config.toml
model = "masked spectrogram model"
dataset = "synthesised imitations of 52 everyday sounds, one a clip"
train_examples = 39062
n_mels = 64
hop_length = 160
input = "log_mel"
win_length = 400
method = "mae"
mask_ratio = 0.75
loss = "mse"
encoder_arch = "vit"
encoder_norm = "layernorm"
encoder_norm_position = "pre"
encoder_activation = "gelu"
encoder_mlp_ratio = 4
encoder_head_dim = 16
encoder_fused_qkv = true
encoder_bias = "none"
encoder_qk_norm = false
encoder_parallel_block = false
encoder_inner_norm = false
encoder_drop_path = 0.1
encoder_patch_size = [16, 4]
encoder_layers = 8
encoder_width = 192
encoder_positions = "rope"
decoder_width = 128
norm_pix_loss = true
decoder_layers = 4
init = "trunc_normal_002"
residual_init = "none"
optimizer = "muon"
muon_scale = "match_rms_adamw"
lr = 0.0033
momentum = 0.9
nesterov = true
orthogonalizer = "polar_express"
adamw_lr_other_params = 0.0011
grad_clip = 5.0
ema_decay = 0.999
steps = 6800
batch_size = 384
epochs = 66.8
lr_schedule = "linear"
final_lr_fraction = 0
warmup_steps = 200
weight_decay = 0.1
adamw_weight_decay_other_params = 0
Rows from block 6 of the encoder, named by matrix and row number. Rows with one number belong to one attention dimension. Each number is 200 + 30 x the weight over its row's rms, rounded and kept within 0 to 999. All counts start at 0. After the name is the row's rms in percent of the matrix's.
# q: attention query, key and value (stacked) (encoder.blocks.6.attn.qkv.weight, 576x192, the q third), inputs 0-95
# k: attention query, key and value (stacked) (encoder.blocks.6.attn.qkv.weight, 576x192, the k third), inputs 0-95
q.156,085,198,172,156,190,225,199,169,195,147,242,256,170,214,159,176,140,192,234,222,233,230,227,139,147,222,220,204,204,245,221,164,242,173,200,168,204,209,188,205,210,160,229,209,117,173,221,150,233,232,185,188,227,201,242,274,182,240,193,196,207,195,189,163,192,159,163,189,171,192,264,198,224,176,161,244,185,213,189,208,229,201,242,185,278,169,181,215,220,197,212,209,237,222,175,170,207
k.156,083,220,195,174,242,184,204,184,227,239,249,149,170,205,190,184,215,168,206,160,197,228,176,182,220,215,192,156,239,178,190,188,225,191,167,247,230,214,228,217,185,187,140,203,237,203,181,235,175,176,180,193,230,198,237,239,215,141,209,216,281,179,203,176,203,237,207,229,226,184,176,256,191,256,195,220,249,168,239,267,187,154,166,233,184,183,209,205,226,184,219,270,212,210,223,226,229
q.157,100,169,193,205,159,169,209,201,217,215,123,191,160,237,212,169,192,164,181,227,218,212,166,194,240,204,186,185,204,191,170,245,228,214,182,224,267,164,233,203,221,170,202,204,175,255,163,227,195,197,174,186,231,168,185,171,182,230,228,272,218,202,228,184,152,243,192,218,216,195,170,168,207,159,210,198,176,140,186,198,193,146,215,178,177,285,199,170,184,156,224,203,215,196,199,261,224
k.157,102,213,184,142,223,192,182,165,206,211,208,236,186,199,183,203,220,260,189,217,251,209,136,220,218,167,198,196,206,201,209,206,240,215,234,190,187,235,229,251,225,151,157,221,219,188,219,213,213,160,156,263,242,156,211,197,245,136,180,210,196,246,176,199,212,212,222,208,196,191,180,216,204,250,185,201,244,208,236,188,225,203,187,183,251,192,191,261,242,224,187,212,284,185,228,232,167
q.158,122,185,156,221,141,224,110,199,201,247,143,214,174,182,204,159,216,191,233,116,170,174,165,198,217,193,240,186,204,243,245,215,199,165,176,204,198,175,199,272,197,240,207,210,225,218,145,238,150,212,167,192,173,229,174,161,220,165,193,214,219,223,164,236,203,208,210,226,248,207,221,214,188,173,208,219,204,140,204,141,193,169,158,220,231,184,197,216,194,151,191,204,189,188,193,199,220
k.158,104,243,204,229,244,241,228,141,191,165,139,134,241,248,169,224,178,189,148,203,172,209,176,230,192,146,199,249,177,176,233,205,194,236,198,248,170,158,238,198,232,189,199,219,216,208,189,180,226,160,236,175,189,167,227,187,176,182,184,181,157,194,193,187,217,195,236,265,191,164,244,217,189,201,168,191,210,241,134,167,203,231,186,173,202,184,282,221,225,226,237,197,215,206,233,169,214
q.159,108,228,174,166,183,190,198,206,232,232,197,184,229,162,214,188,242,269,201,200,159,211,225,138,158,194,188,162,180,204,248,225,187,154,195,208,157,196,186,120,173,219,191,175,237,176,141,185,229,236,195,223,266,211,182,209,273,155,133,223,200,216,201,226,214,161,189,192,209,220,209,193,158,224,171,160,191,189,172,196,161,198,154,207,228,180,264,236,206,192,190,170,200,221,233,213,239
k.159,116,158,213,203,144,219,232,233,201,179,225,152,193,228,193,156,207,138,234,164,205,240,240,204,231,174,180,189,222,189,236,210,230,214,205,169,251,181,217,270,189,221,258,150,194,226,165,218,180,236,193,209,200,127,260,218,221,269,246,181,152,235,193,203,197,219,190,222,216,159,206,204,201,182,181,191,184,193,209,194,184,216,163,157,171,205,210,188,212,222,196,225,249,250,210,197,171
q.160,116,151,197,230,271,209,189,202,202,152,207,184,208,243,233,198,266,165,245,227,214,217,166,195,179,158,186,248,188,205,213,230,208,268,234,157,215,216,209,214,176,156,252,165,152,182,196,211,174,146,170,205,207,160,167,195,222,199,205,232,210,189,149,222,204,206,201,219,167,216,162,146,178,236,239,190,225,210,206,189,187,190,144,217,185,151,159,195,194,238,237,204,233,213,239,162,200
k.160,105,230,171,123,198,216,231,199,188,200,204,178,258,202,248,169,173,175,191,171,272,177,125,171,187,218,224,188,221,256,180,183,180,172,200,143,205,186,170,169,175,201,168,144,237,216,178,224,210,201,177,172,193,231,159,229,183,184,158,209,177,174,177,211,225,167,196,179,165,194,136,162,166,190,225,205,259,179,198,161,200,207,272,219,220,195,247,230,202,231,234,178,234,155,257,236,178
q.161,114,189,173,187,194,218,175,196,163,193,213,217,149,235,195,202,223,171,233,201,218,186,178,182,193,205,201,236,248,176,235,245,228,196,201,182,182,247,185,204,156,250,191,246,191,175,232,160,180,195,115,193,205,141,203,150,201,205,207,179,169,211,182,214,190,198,141,223,202,227,206,228,197,154,212,228,160,228,235,176,238,184,187,142,163,165,137,231,160,173,195,239,162,216,186,168,227
k.161,119,261,168,210,187,175,218,211,191,192,214,214,173,254,231,271,220,178,228,179,243,168,201,141,150,188,145,192,241,139,158,212,181,202,177,121,188,244,129,228,165,214,168,192,180,188,225,261,154,164,193,256,200,195,181,213,215,196,200,185,206,190,172,177,228,175,166,198,244,200,241,175,179,188,188,221,205,183,193,212,189,205,257,119,236,181,167,289,202,212,229,227,217,207,232,201,191
q.162,108,222,205,209,143,188,184,208,185,196,200,186,238,196,208,227,216,297,232,236,222,204,212,252,230,156,194,149,201,267,184,168,213,225,186,197,231,164,173,154,227,190,176,149,186,154,230,191,163,207,183,214,234,218,218,203,240,201,174,224,156,158,191,234,229,207,228,230,219,186,238,236,189,227,200,172,190,189,209,149,211,213,242,170,247,191,204,194,187,228,204,200,244,101,173,233,231
k.162,107,181,194,208,169,189,191,226,202,224,192,222,193,193,219,178,194,212,182,197,196,230,204,187,220,229,265,183,224,203,245,231,189,267,181,247,214,201,250,98,204,153,234,167,220,221,220,225,245,231,169,179,211,154,232,193,199,223,160,206,163,156,177,243,225,153,181,214,170,177,213,171,188,153,206,175,123,221,177,159,190,231,165,230,200,200,247,239,193,167,183,147,241,192,153,223,164
q.163,098,236,124,235,241,245,208,233,168,177,202,175,158,158,139,182,174,253,159,195,170,182,223,227,223,195,194,171,255,212,198,209,202,187,218,254,227,210,221,204,229,175,224,221,169,195,168,166,205,215,223,241,209,208,248,157,169,187,128,188,177,223,212,232,186,265,250,184,157,189,206,177,201,128,174,215,256,187,154,259,176,194,172,204,219,218,219,179,168,201,211,264,234,189,194,209,244
k.163,104,191,167,186,227,198,220,159,184,167,185,252,220,219,180,240,143,219,222,255,159,206,182,176,263,184,146,208,256,188,256,181,188,212,220,221,211,240,225,198,234,127,212,221,225,179,157,251,181,204,211,211,214,157,162,196,195,254,181,202,203,183,216,192,141,183,211,166,169,247,197,176,177,201,153,211,210,145,214,255,221,217,207,227,215,254,189,195,212,169,204,240,195,188,210,236,198
q.164,089,184,186,174,230,183,168,244,163,233,202,184,179,172,176,194,240,204,207,208,133,191,209,184,155,160,203,162,250,205,199,199,190,268,233,229,174,189,241,199,218,233,203,161,190,216,225,209,184,211,168,223,243,206,175,231,147,197,182,232,222,169,190,197,191,201,239,218,218,204,216,170,219,220,167,211,196,195,185,186,180,131,182,225,177,207,230,222,157,209,171,210,190,175,211,237,251
k.164,097,186,257,176,155,170,200,191,204,208,255,269,218,187,188,188,193,159,207,207,234,190,224,221,136,188,206,183,169,161,189,165,224,231,238,226,234,210,181,210,180,166,198,238,162,227,208,190,226,247,130,182,182,199,245,211,169,205,206,164,265,189,228,175,158,205,220,217,190,193,184,186,205,196,218,205,221,168,203,168,169,227,190,252,166,171,222,211,193,177,111,221,183,195,215,205,161
q.165,129,184,204,237,186,168,215,241,267,195,230,216,204,181,193,212,235,209,216,208,229,211,201,206,193,218,183,220,203,179,174,180,229,198,181,207,223,264,209,206,146,198,180,203,199,200,184,194,174,223,221,178,167,213,220,145,212,167,207,185,148,191,183,170,220,196,152,162,191,176,260,230,255,230,219,198,207,160,240,258,184,209,209,250,222,229,193,183,182,126,194,215,204,199,225,195,173
k.165,122,172,225,188,206,183,161,204,183,199,221,221,217,178,212,210,216,192,198,146,184,244,205,202,206,220,137,234,186,172,199,204,257,160,236,182,229,233,172,207,188,207,155,191,235,185,244,195,198,181,227,203,209,215,209,163,234,214,239,216,151,174,177,175,208,208,185,153,221,168,219,285,184,241,196,162,194,186,189,260,232,209,188,201,183,213,140,214,184,151,223,197,193,218,154,217,252
q.166,097,242,236,193,198,194,275,215,208,242,200,210,218,208,180,228,170,197,188,243,253,215,191,172,227,209,138,162,166,186,213,212,167,214,236,265,183,179,193,155,171,170,185,238,213,225,207,211,217,202,225,166,187,158,186,151,158,210,228,175,164,226,201,235,218,198,212,188,219,193,234,199,224,231,258,192,195,202,193,169,173,199,215,205,254,190,182,201,164,217,150,232,198,285,195,249,238
k.166,105,197,207,176,205,171,234,185,166,242,239,198,205,178,226,190,240,207,159,215,240,226,164,219,157,219,154,185,152,178,191,197,246,196,249,210,164,211,209,206,192,164,208,146,196,140,133,197,222,172,217,181,160,194,162,229,181,242,208,221,167,180,184,188,220,160,201,192,148,182,265,195,199,162,253,261,192,205,174,171,196,222,217,245,151,238,203,226,209,247,266,199,231,221,201,252,234
q.167,109,209,255,252,205,155,306,191,190,232,266,268,244,236,194,208,229,222,246,241,198,263,182,226,176,233,162,221,176,224,193,156,203,203,137,191,237,177,210,192,218,208,211,179,189,247,218,237,202,235,166,171,180,222,248,247,190,163,214,182,134,146,149,195,221,176,168,169,193,210,211,223,211,200,158,181,191,184,212,188,135,180,213,190,226,191,192,125,224,171,174,162,214,214,222,208,223
k.167,108,173,171,200,189,187,205,185,201,200,200,196,237,200,204,215,181,198,196,208,211,195,206,233,163,190,217,216,113,220,234,202,212,206,195,210,187,205,233,191,211,161,247,225,173,218,202,201,166,211,171,233,212,248,202,222,164,195,185,191,188,167,216,198,212,219,254,200,244,260,189,211,196,237,209,163,222,187,214,180,162,149,172,247,177,214,193,103,145,212,119,205,188,223,152,186,214
q.168,103,202,205,220,174,192,255,203,191,207,211,234,165,272,165,177,164,259,178,172,208,183,149,225,230,192,210,212,218,197,199,206,234,157,173,149,172,193,249,162,195,242,195,251,214,213,208,164,211,192,221,151,198,186,147,202,215,202,173,183,175,226,184,240,183,255,214,214,181,244,193,177,148,252,239,207,180,251,225,176,177,166,177,214,242,224,212,232,194,179,200,182,181,213,223,200,185
k.168,101,165,256,198,228,238,150,205,237,161,212,187,218,240,209,144,152,251,201,179,195,203,208,205,214,197,208,248,160,180,224,227,204,202,178,194,230,217,217,187,169,231,306,221,231,133,200,178,214,203,168,194,223,175,180,212,225,212,191,191,206,243,197,140,264,221,211,178,223,189,211,199,217,227,198,238,167,210,225,236,208,216,155,132,134,194,258,186,255,227,221,182,177,198,220,172,218
q.169,113,166,221,211,163,213,201,172,198,226,214,213,167,195,231,250,257,195,250,201,217,208,220,204,234,246,117,132,203,243,234,195,158,234,170,194,172,241,173,256,221,217,179,233,185,215,256,220,170,216,209,158,188,198,172,229,227,168,151,153,218,233,175,210,246,187,133,247,230,204,244,195,231,191,211,220,235,196,152,167,195,209,216,155,210,186,127,235,216,252,180,203,182,182,218,186,182
k.169,113,209,249,222,181,198,232,181,156,182,197,190,205,183,183,283,231,218,148,191,225,172,189,232,222,183,205,160,199,250,228,212,154,198,171,190,194,202,154,193,191,144,212,189,209,203,207,248,218,199,199,181,202,213,171,263,182,227,177,227,207,190,198,144,231,202,203,237,205,159,197,162,202,166,199,249,211,195,178,215,218,229,151,229,187,197,195,197,228,188,188,235,186,169,151,162,192
q.170,109,218,206,196,202,199,176,203,220,244,166,219,172,143,209,196,213,235,175,197,220,185,191,196,183,203,191,196,264,209,174,215,154,249,195,202,186,228,171,194,221,246,149,125,157,197,189,208,211,204,187,203,253,146,228,173,219,125,169,197,193,221,120,199,222,184,171,239,128,175,190,226,193,181,246,244,204,242,179,214,209,185,174,193,216,194,199,242,210,195,206,180,202,165,259,259,214
k.170,101,176,238,165,203,210,233,210,196,222,210,196,217,209,204,248,161,232,229,199,162,182,170,199,244,232,193,194,238,226,219,197,161,197,172,181,179,214,224,235,226,216,199,169,198,106,220,198,140,181,196,222,171,203,180,255,215,203,155,197,244,155,208,218,255,217,185,200,187,144,225,193,198,212,133,197,256,193,224,180,219,252,209,172,169,259,171,166,242,238,204,228,212,244,205,182,207
q.171,109,216,195,173,182,252,254,224,173,160,209,219,181,225,195,185,197,180,217,195,215,222,200,232,148,192,188,155,201,177,226,211,245,179,218,194,212,221,250,174,195,227,141,318,179,207,204,162,167,196,281,195,228,196,151,188,191,213,228,173,210,221,185,184,156,207,226,238,243,212,185,232,225,183,204,192,212,195,166,178,192,208,217,211,208,202,180,175,190,210,186,209,187,211,192,236,208
k.171,116,185,198,181,224,162,235,165,219,205,204,227,208,211,212,229,177,246,208,215,161,204,163,201,217,232,233,192,215,147,189,158,264,233,202,187,203,112,191,193,193,192,170,243,178,205,179,154,178,191,215,176,232,217,169,195,176,224,209,305,219,206,146,189,198,184,148,199,127,201,102,218,169,149,212,204,158,190,203,245,218,154,189,218,213,244,216,205,186,209,147,218,132,204,195,203,174
q.172,097,203,156,149,163,194,186,208,173,219,231,240,204,177,144,231,224,144,212,237,162,191,224,157,169,168,136,189,198,213,192,191,201,210,269,171,219,179,224,223,227,237,171,206,212,184,231,259,209,214,182,203,151,185,225,214,239,214,172,181,250,208,196,210,190,181,245,215,238,247,169,220,191,176,202,198,207,145,214,217,209,203,170,197,189,150,226,218,177,253,163,209,205,196,256,211,230
k.172,097,161,230,195,209,165,223,225,183,217,217,182,201,128,224,182,189,176,192,210,248,208,251,243,152,194,238,163,190,175,161,164,201,234,252,181,188,152,231,186,172,161,241,196,166,212,234,146,183,228,178,230,234,208,190,242,132,239,150,138,217,195,232,188,171,199,193,246,229,193,184,185,212,155,225,225,227,172,215,218,136,211,195,193,218,231,228,212,245,172,198,167,203,160,196,234,194
q.173,086,209,220,236,215,165,138,243,191,198,139,161,206,233,152,144,184,153,204,175,219,215,216,185,200,213,261,164,216,211,203,175,165,212,243,183,165,240,174,188,187,224,168,177,185,214,127,211,213,199,224,234,243,223,167,154,175,202,202,205,216,204,164,204,191,237,165,252,213,227,196,221,187,254,240,203,217,187,210,165,228,239,256,222,231,234,193,170,198,191,223,221,212,142,207,184,200
k.173,092,185,249,261,259,208,222,194,163,193,263,199,196,162,187,153,262,221,229,206,198,251,149,201,157,253,208,205,187,195,258,212,188,182,181,194,238,217,201,191,170,187,153,199,225,202,228,183,190,169,215,225,177,196,242,160,218,208,196,228,191,177,206,209,176,194,185,188,185,203,184,283,147,242,215,223,233,182,219,202,192,186,199,135,204,189,171,231,190,202,217,191,202,205,204,188,187
q.174,127,175,149,260,181,167,88,211,153,195,164,211,165,239,196,163,225,153,288,200,196,242,190,222,191,180,198,195,267,223,163,134,196,210,178,195,156,191,241,216,218,217,164,214,212,248,212,192,197,236,138,186,222,246,204,200,214,188,214,205,256,221,208,177,170,194,179,201,173,193,190,177,187,207,199,184,227,195,202,241,245,176,201,201,221,184,167,211,199,143,221,173,180,204,216,231,211
k.174,116,163,192,189,210,201,140,212,227,134,132,190,194,269,145,185,177,197,266,153,120,223,185,230,233,198,271,254,201,242,184,174,179,202,204,208,223,219,188,172,225,191,211,226,268,188,243,241,194,237,174,240,208,281,201,175,229,217,241,219,202,216,190,243,217,196,204,195,241,215,175,205,236,220,179,162,178,219,182,187,168,151,197,168,174,185,212,148,222,186,185,217,153,222,178,159,184
q.175,117,212,169,146,189,211,219,180,166,225,198,208,183,153,206,179,224,176,201,198,180,205,183,210,203,177,250,238,194,213,183,210,199,199,220,213,202,195,234,217,133,267,175,192,227,214,198,218,223,144,165,249,173,117,177,187,200,257,216,203,216,229,184,233,200,106,166,264,210,243,273,192,209,203,222,178,147,212,230,170,209,154,249,197,200,216,169,238,161,267,223,206,200,170,200,202,203
k.175,128,196,198,161,181,141,196,195,184,170,219,213,271,211,176,207,291,227,254,212,220,177,180,187,189,224,192,182,171,160,189,220,268,167,211,264,172,181,175,207,165,150,160,143,207,181,149,185,210,203,181,222,201,178,193,237,223,181,253,204,205,191,183,193,215,199,196,210,172,201,209,175,239,168,296,175,162,188,201,217,160,186,226,187,179,210,137,258,190,214,237,224,165,221,216,218,157
q.176,121,225,153,237,182,205,226,177,177,223,217,200,232,201,179,174,223,214,194,228,172,141,154,165,193,200,256,184,219,204,186,163,177,249,221,201,151,184,238,164,150,219,188,209,159,190,181,201,198,176,203,214,189,176,186,270,231,224,154,243,205,166,193,218,181,181,154,247,196,255,204,191,169,214,201,255,156,200,155,168,176,217,175,205,235,178,207,203,198,197,217,209,190,212,217,237,210
k.176,121,261,103,181,230,250,146,179,169,201,215,196,207,199,167,203,171,174,219,265,221,241,193,185,230,166,190,191,235,225,186,187,169,174,172,217,200,219,211,212,220,151,186,181,176,224,193,159,229,165,207,213,184,127,206,240,196,171,196,188,220,178,191,187,214,244,199,185,230,229,177,180,199,173,191,220,187,234,221,191,206,209,196,250,168,193,184,181,173,262,173,220,207,211,239,219,208
q.177,106,213,270,187,223,174,226,191,182,240,158,215,173,193,176,135,213,269,143,169,219,123,207,221,183,186,187,206,224,201,201,218,209,188,174,201,183,165,209,262,207,133,169,228,172,209,212,186,230,174,178,205,181,259,238,246,197,178,185,168,189,243,192,242,219,206,242,267,163,230,209,192,233,205,135,216,235,166,205,238,176,230,188,189,209,259,192,179,141,210,247,152,238,185,224,179,202
k.177,096,146,231,238,193,192,239,150,180,201,278,138,193,174,202,178,205,215,186,205,180,160,202,229,239,175,227,179,186,213,180,162,164,203,216,207,223,207,171,203,158,207,169,230,172,216,199,216,207,239,188,172,208,239,158,183,201,201,214,179,216,234,150,209,161,232,222,202,185,221,196,215,227,157,137,156,205,171,200,135,196,148,224,244,221,235,181,223,264,193,224,222,255,176,218,142,277
q.178,103,172,163,244,185,220,224,196,184,165,194,206,183,151,230,294,213,168,231,212,249,195,221,193,188,203,161,174,179,242,181,185,201,240,194,243,178,145,203,236,213,212,190,198,179,156,210,251,151,200,267,180,185,217,179,193,208,190,187,189,226,205,211,193,168,187,255,199,191,196,194,148,187,141,216,255,180,221,152,187,162,201,239,181,230,183,218,222,196,253,162,185,207,181,162,208,157
k.178,114,195,180,182,204,182,235,206,243,204,194,253,211,200,178,190,219,231,190,206,217,196,252,204,149,237,187,163,148,233,209,182,198,205,210,226,152,204,254,235,246,183,206,234,188,151,202,145,240,227,184,191,174,228,239,232,191,210,241,160,182,216,161,286,242,191,160,146,212,239,219,147,168,192,184,257,200,234,196,167,173,236,242,221,207,179,212,217,190,203,232,164,106,210,294,203,212
q.179,101,243,152,224,181,286,218,248,186,270,222,204,184,223,196,212,164,184,184,198,172,164,244,211,174,233,149,217,186,171,146,165,190,208,181,221,200,244,231,201,187,149,190,176,224,178,164,197,196,168,213,134,147,178,202,202,190,207,229,176,218,158,226,237,237,203,246,202,208,215,273,255,180,186,228,207,221,198,206,151,220,219,195,222,189,220,116,193,229,261,196,163,195,215,191,205,181
k.179,096,224,198,205,233,244,193,191,200,204,251,191,188,203,207,226,209,227,189,202,243,205,171,174,167,184,190,232,189,159,191,205,220,142,159,193,206,263,262,206,117,238,167,176,178,229,156,215,232,184,192,193,211,186,225,180,184,202,238,258,212,187,167,272,212,195,235,183,245,199,233,250,184,214,222,211,206,203,203,185,201,167,179,193,165,172,189,196,234,194,209,217,228,170,194,185,103
q.180,103,209,173,202,164,189,166,194,221,167,225,208,223,187,239,221,192,252,253,224,233,188,150,190,260,212,219,197,209,203,210,188,236,191,202,195,202,223,195,188,248,198,205,161,210,155,193,218,173,167,206,149,173,195,118,200,172,211,219,171,222,211,242,225,174,203,243,241,205,180,215,178,157,221,204,190,225,150,191,196,183,225,132,239,175,209,216,201,217,165,158,191,169,208,210,231,196
k.180,088,183,206,216,177,186,179,209,194,199,212,204,215,199,166,180,179,223,256,221,220,222,171,181,190,175,122,238,179,243,239,195,212,177,161,212,196,160,244,161,229,178,170,246,164,148,185,158,200,243,199,192,244,204,210,226,168,220,241,222,260,189,214,237,202,189,190,195,217,181,192,198,175,278,178,214,220,183,145,168,213,205,166,196,202,183,193,216,206,167,185,142,181,246,142,299,186
q.181,084,194,215,187,202,188,180,180,194,280,231,237,201,236,185,169,203,211,162,216,222,214,141,183,158,205,214,204,177,212,188,160,207,202,170,196,200,231,236,180,215,226,210,207,183,193,216,220,165,208,144,233,158,178,226,184,227,166,206,213,189,182,218,191,188,180,129,205,170,204,123,197,177,124,186,217,209,159,209,199,176,220,228,228,237,194,222,229,190,205,190,151,232,177,176,219,207
k.181,093,217,181,200,217,198,208,161,189,236,224,226,237,287,173,203,202,151,208,177,165,211,158,168,250,204,207,210,139,219,270,272,186,195,205,197,192,218,231,211,165,211,158,213,160,219,194,179,130,277,228,238,230,168,182,236,222,191,217,173,159,155,207,224,184,181,141,219,173,220,217,199,138,182,186,222,195,192,172,161,235,156,212,204,203,159,163,218,213,181,191,185,251,228,181,236,216
q.182,092,231,205,146,223,225,145,146,229,179,216,242,196,237,222,197,198,203,174,137,171,216,174,162,204,209,195,258,215,242,192,194,249,237,173,211,195,192,215,175,194,194,217,168,213,197,173,185,193,249,207,161,225,198,232,159,169,217,201,190,174,183,226,159,155,176,227,193,223,212,188,172,141,191,185,179,225,195,240,171,184,218,187,211,225,172,187,227,171,209,198,172,290,161,255,192,211
k.182,091,172,203,179,206,186,235,172,283,199,254,191,169,193,199,201,224,193,129,136,201,221,206,173,182,245,234,175,227,175,180,224,206,191,186,225,174,234,225,182,220,204,221,160,234,214,155,187,175,163,226,184,174,203,245,173,213,202,169,183,170,238,164,221,139,209,248,138,223,172,196,195,165,219,221,212,209,200,175,218,219,231,198,181,183,190,234,183,159,231,210,231,219,161,231,149,177
q.183,097,196,201,218,181,183,184,222,204,145,206,185,173,211,176,181,232,148,226,198,179,177,207,186,132,167,211,212,204,173,197,198,142,230,174,170,248,237,178,230,210,190,198,199,172,245,223,214,265,191,211,205,202,216,179,194,233,178,192,151,227,264,184,177,174,240,206,199,238,190,187,214,233,135,148,203,185,238,199,221,157,149,198,201,185,205,196,216,174,222,171,179,185,178,184,196,193
k.183,091,198,208,224,193,185,238,197,210,200,238,236,166,240,148,185,200,224,250,161,279,177,223,160,201,179,224,191,207,212,186,219,158,196,175,224,219,253,185,208,218,242,267,164,212,197,211,190,260,224,203,184,182,230,172,181,183,221,233,214,212,190,203,246,200,207,209,206,174,197,169,207,187,202,199,214,183,237,184,230,145,151,161,162,200,185,225,203,144,160,209,194,153,181,195,174,192
q.184,105,211,168,208,202,191,216,225,162,228,185,133,184,160,178,224,235,177,242,170,185,186,241,197,282,247,242,213,222,188,230,137,204,252,189,184,190,239,208,189,168,194,232,178,189,186,203,223,174,177,172,193,224,208,237,225,232,199,170,195,169,250,161,221,253,181,221,225,214,197,213,171,223,217,203,197,182,198,215,183,184,216,222,197,195,190,195,242,156,195,225,204,233,206,171,174,225
k.184,099,186,201,173,193,181,188,227,207,199,242,158,169,208,190,218,225,226,211,172,180,181,189,185,233,250,227,201,182,207,245,213,197,153,218,214,171,197,208,191,206,198,198,193,206,187,227,129,230,215,231,200,221,176,155,205,181,212,253,192,232,203,180,136,154,232,172,182,170,175,210,188,199,264,189,148,191,171,206,231,241,204,180,167,230,173,167,216,233,257,219,156,183,212,184,196,257
q.185,105,146,213,221,223,171,184,199,203,157,184,203,202,186,215,173,179,143,198,150,179,262,216,253,207,187,186,191,168,210,247,168,160,232,184,187,235,212,209,203,216,174,229,207,188,173,213,181,179,242,231,223,197,242,247,218,211,166,141,172,194,227,202,256,210,242,154,176,155,193,150,225,225,203,202,161,243,235,200,188,240,143,215,221,186,195,202,162,204,200,221,139,228,175,175,209,178
k.185,108,201,203,249,184,218,171,223,243,201,195,259,207,209,205,184,172,188,194,206,171,198,198,192,214,164,219,213,198,232,177,176,213,213,184,182,219,227,168,188,229,204,217,193,188,227,228,234,186,223,183,240,199,259,208,186,162,245,228,165,201,179,224,190,198,186,153,213,188,239,199,215,218,168,228,216,177,214,205,190,180,234,205,137,240,194,235,224,197,175,91,166,191,194,237,134,180
q.186,104,213,169,242,224,200,158,199,209,173,235,224,205,167,172,216,215,224,238,195,266,199,213,239,213,209,173,175,235,189,175,176,175,189,185,184,186,238,169,196,206,133,182,235,196,214,193,243,186,186,212,229,187,213,204,151,210,198,255,212,247,185,243,231,203,132,240,159,227,143,209,191,209,204,166,165,162,161,216,204,234,199,205,168,223,231,216,182,231,241,233,237,243,171,216,154,180
k.186,114,244,220,203,203,163,190,167,230,148,216,98,196,192,214,173,266,190,203,180,201,221,186,214,195,206,198,183,208,202,183,189,222,190,195,185,257,216,216,243,136,169,210,184,131,185,245,160,187,171,202,168,200,192,234,241,202,216,243,212,165,185,169,239,220,157,145,160,182,206,229,179,176,225,175,194,228,173,181,206,210,196,201,170,184,214,180,213,247,251,239,213,168,225,221,182,182
q.187,097,234,173,184,174,200,267,214,165,211,203,215,232,199,218,238,179,217,215,228,137,188,190,228,208,200,224,213,198,237,194,244,223,182,180,252,198,209,229,187,241,207,208,149,204,206,184,195,176,188,223,177,169,189,230,160,192,288,176,205,202,182,170,182,214,223,192,213,172,257,132,195,176,164,243,177,190,235,172,186,223,189,243,141,196,213,158,187,184,233,267,203,224,203,193,208,178
k.187,109,219,128,193,132,214,226,221,271,215,214,217,271,246,168,227,218,224,210,215,174,186,192,167,245,222,176,257,215,167,178,161,250,213,254,166,171,240,230,215,214,172,159,200,226,216,170,176,194,248,181,173,228,226,175,220,254,184,196,169,266,194,164,221,177,203,213,175,165,203,173,181,164,191,206,193,232,156,144,153,194,262,197,215,225,167,174,187,156,211,214,186,222,209,150,256,207
q.188,090,201,214,167,180,192,226,236,203,251,193,217,192,187,144,176,219,181,204,208,131,193,232,218,160,193,209,219,219,144,180,179,203,203,181,231,244,153,168,190,202,233,176,239,183,201,190,168,180,220,213,239,254,211,226,203,213,161,177,164,211,174,166,150,222,236,213,212,211,216,184,253,244,222,198,172,138,181,264,187,178,182,186,209,178,204,184,210,181,241,196,186,260,191,143,158,208
k.188,100,174,175,179,193,182,203,187,240,176,217,188,220,211,236,190,152,210,203,208,152,217,193,257,213,161,168,205,176,205,222,228,258,142,190,152,193,253,174,164,196,174,215,137,204,188,189,178,215,240,195,188,202,184,218,200,173,188,231,143,211,187,223,202,155,219,238,237,185,208,157,234,137,181,230,246,234,161,219,157,221,264,215,214,188,177,167,231,199,181,195,166,164,196,185,206,188
q.189,096,240,201,246,198,160,171,198,166,189,221,235,235,185,217,224,196,232,232,211,158,184,197,241,217,150,178,190,187,230,240,203,213,173,185,109,173,172,201,191,152,195,176,230,231,211,224,213,205,176,167,165,194,207,165,187,169,177,196,214,256,214,161,192,173,185,194,262,229,192,250,177,252,199,162,238,211,181,185,144,203,240,106,211,214,192,180,182,166,224,205,177,195,149,225,250,177
k.189,109,197,161,207,168,240,171,239,235,232,222,194,170,308,197,178,206,209,172,215,172,145,229,206,242,259,246,188,184,153,155,208,181,199,239,234,181,206,207,168,232,202,194,207,140,234,219,212,191,204,180,262,232,218,196,181,200,190,204,212,190,187,190,207,182,177,182,190,150,170,199,168,147,164,236,206,153,172,160,223,207,248,187,204,176,214,187,207,257,210,242,232,167,215,160,180,244
q.190,099,223,204,178,242,150,245,192,263,147,216,227,135,213,200,172,249,177,217,205,195,219,188,206,199,262,158,189,163,201,191,216,241,211,234,265,203,164,186,153,176,201,167,202,243,180,183,198,190,207,275,181,187,224,179,165,174,237,180,196,274,223,192,174,249,160,234,171,271,184,125,160,189,210,176,196,190,221,200,191,223,168,244,172,190,192,236,167,202,179,234,216,177,191,228,151,243
k.190,100,205,175,185,231,172,229,190,226,249,174,236,211,213,236,203,177,208,247,149,192,188,230,221,168,187,208,131,216,157,183,266,148,149,158,197,200,157,193,209,209,208,203,169,218,174,176,179,185,193,199,176,207,264,96,169,218,178,224,207,263,182,227,206,227,202,207,152,234,189,168,153,163,228,195,207,199,236,164,249,217,146,140,213,188,218,196,191,188,212,229,207,165,205,199,180,244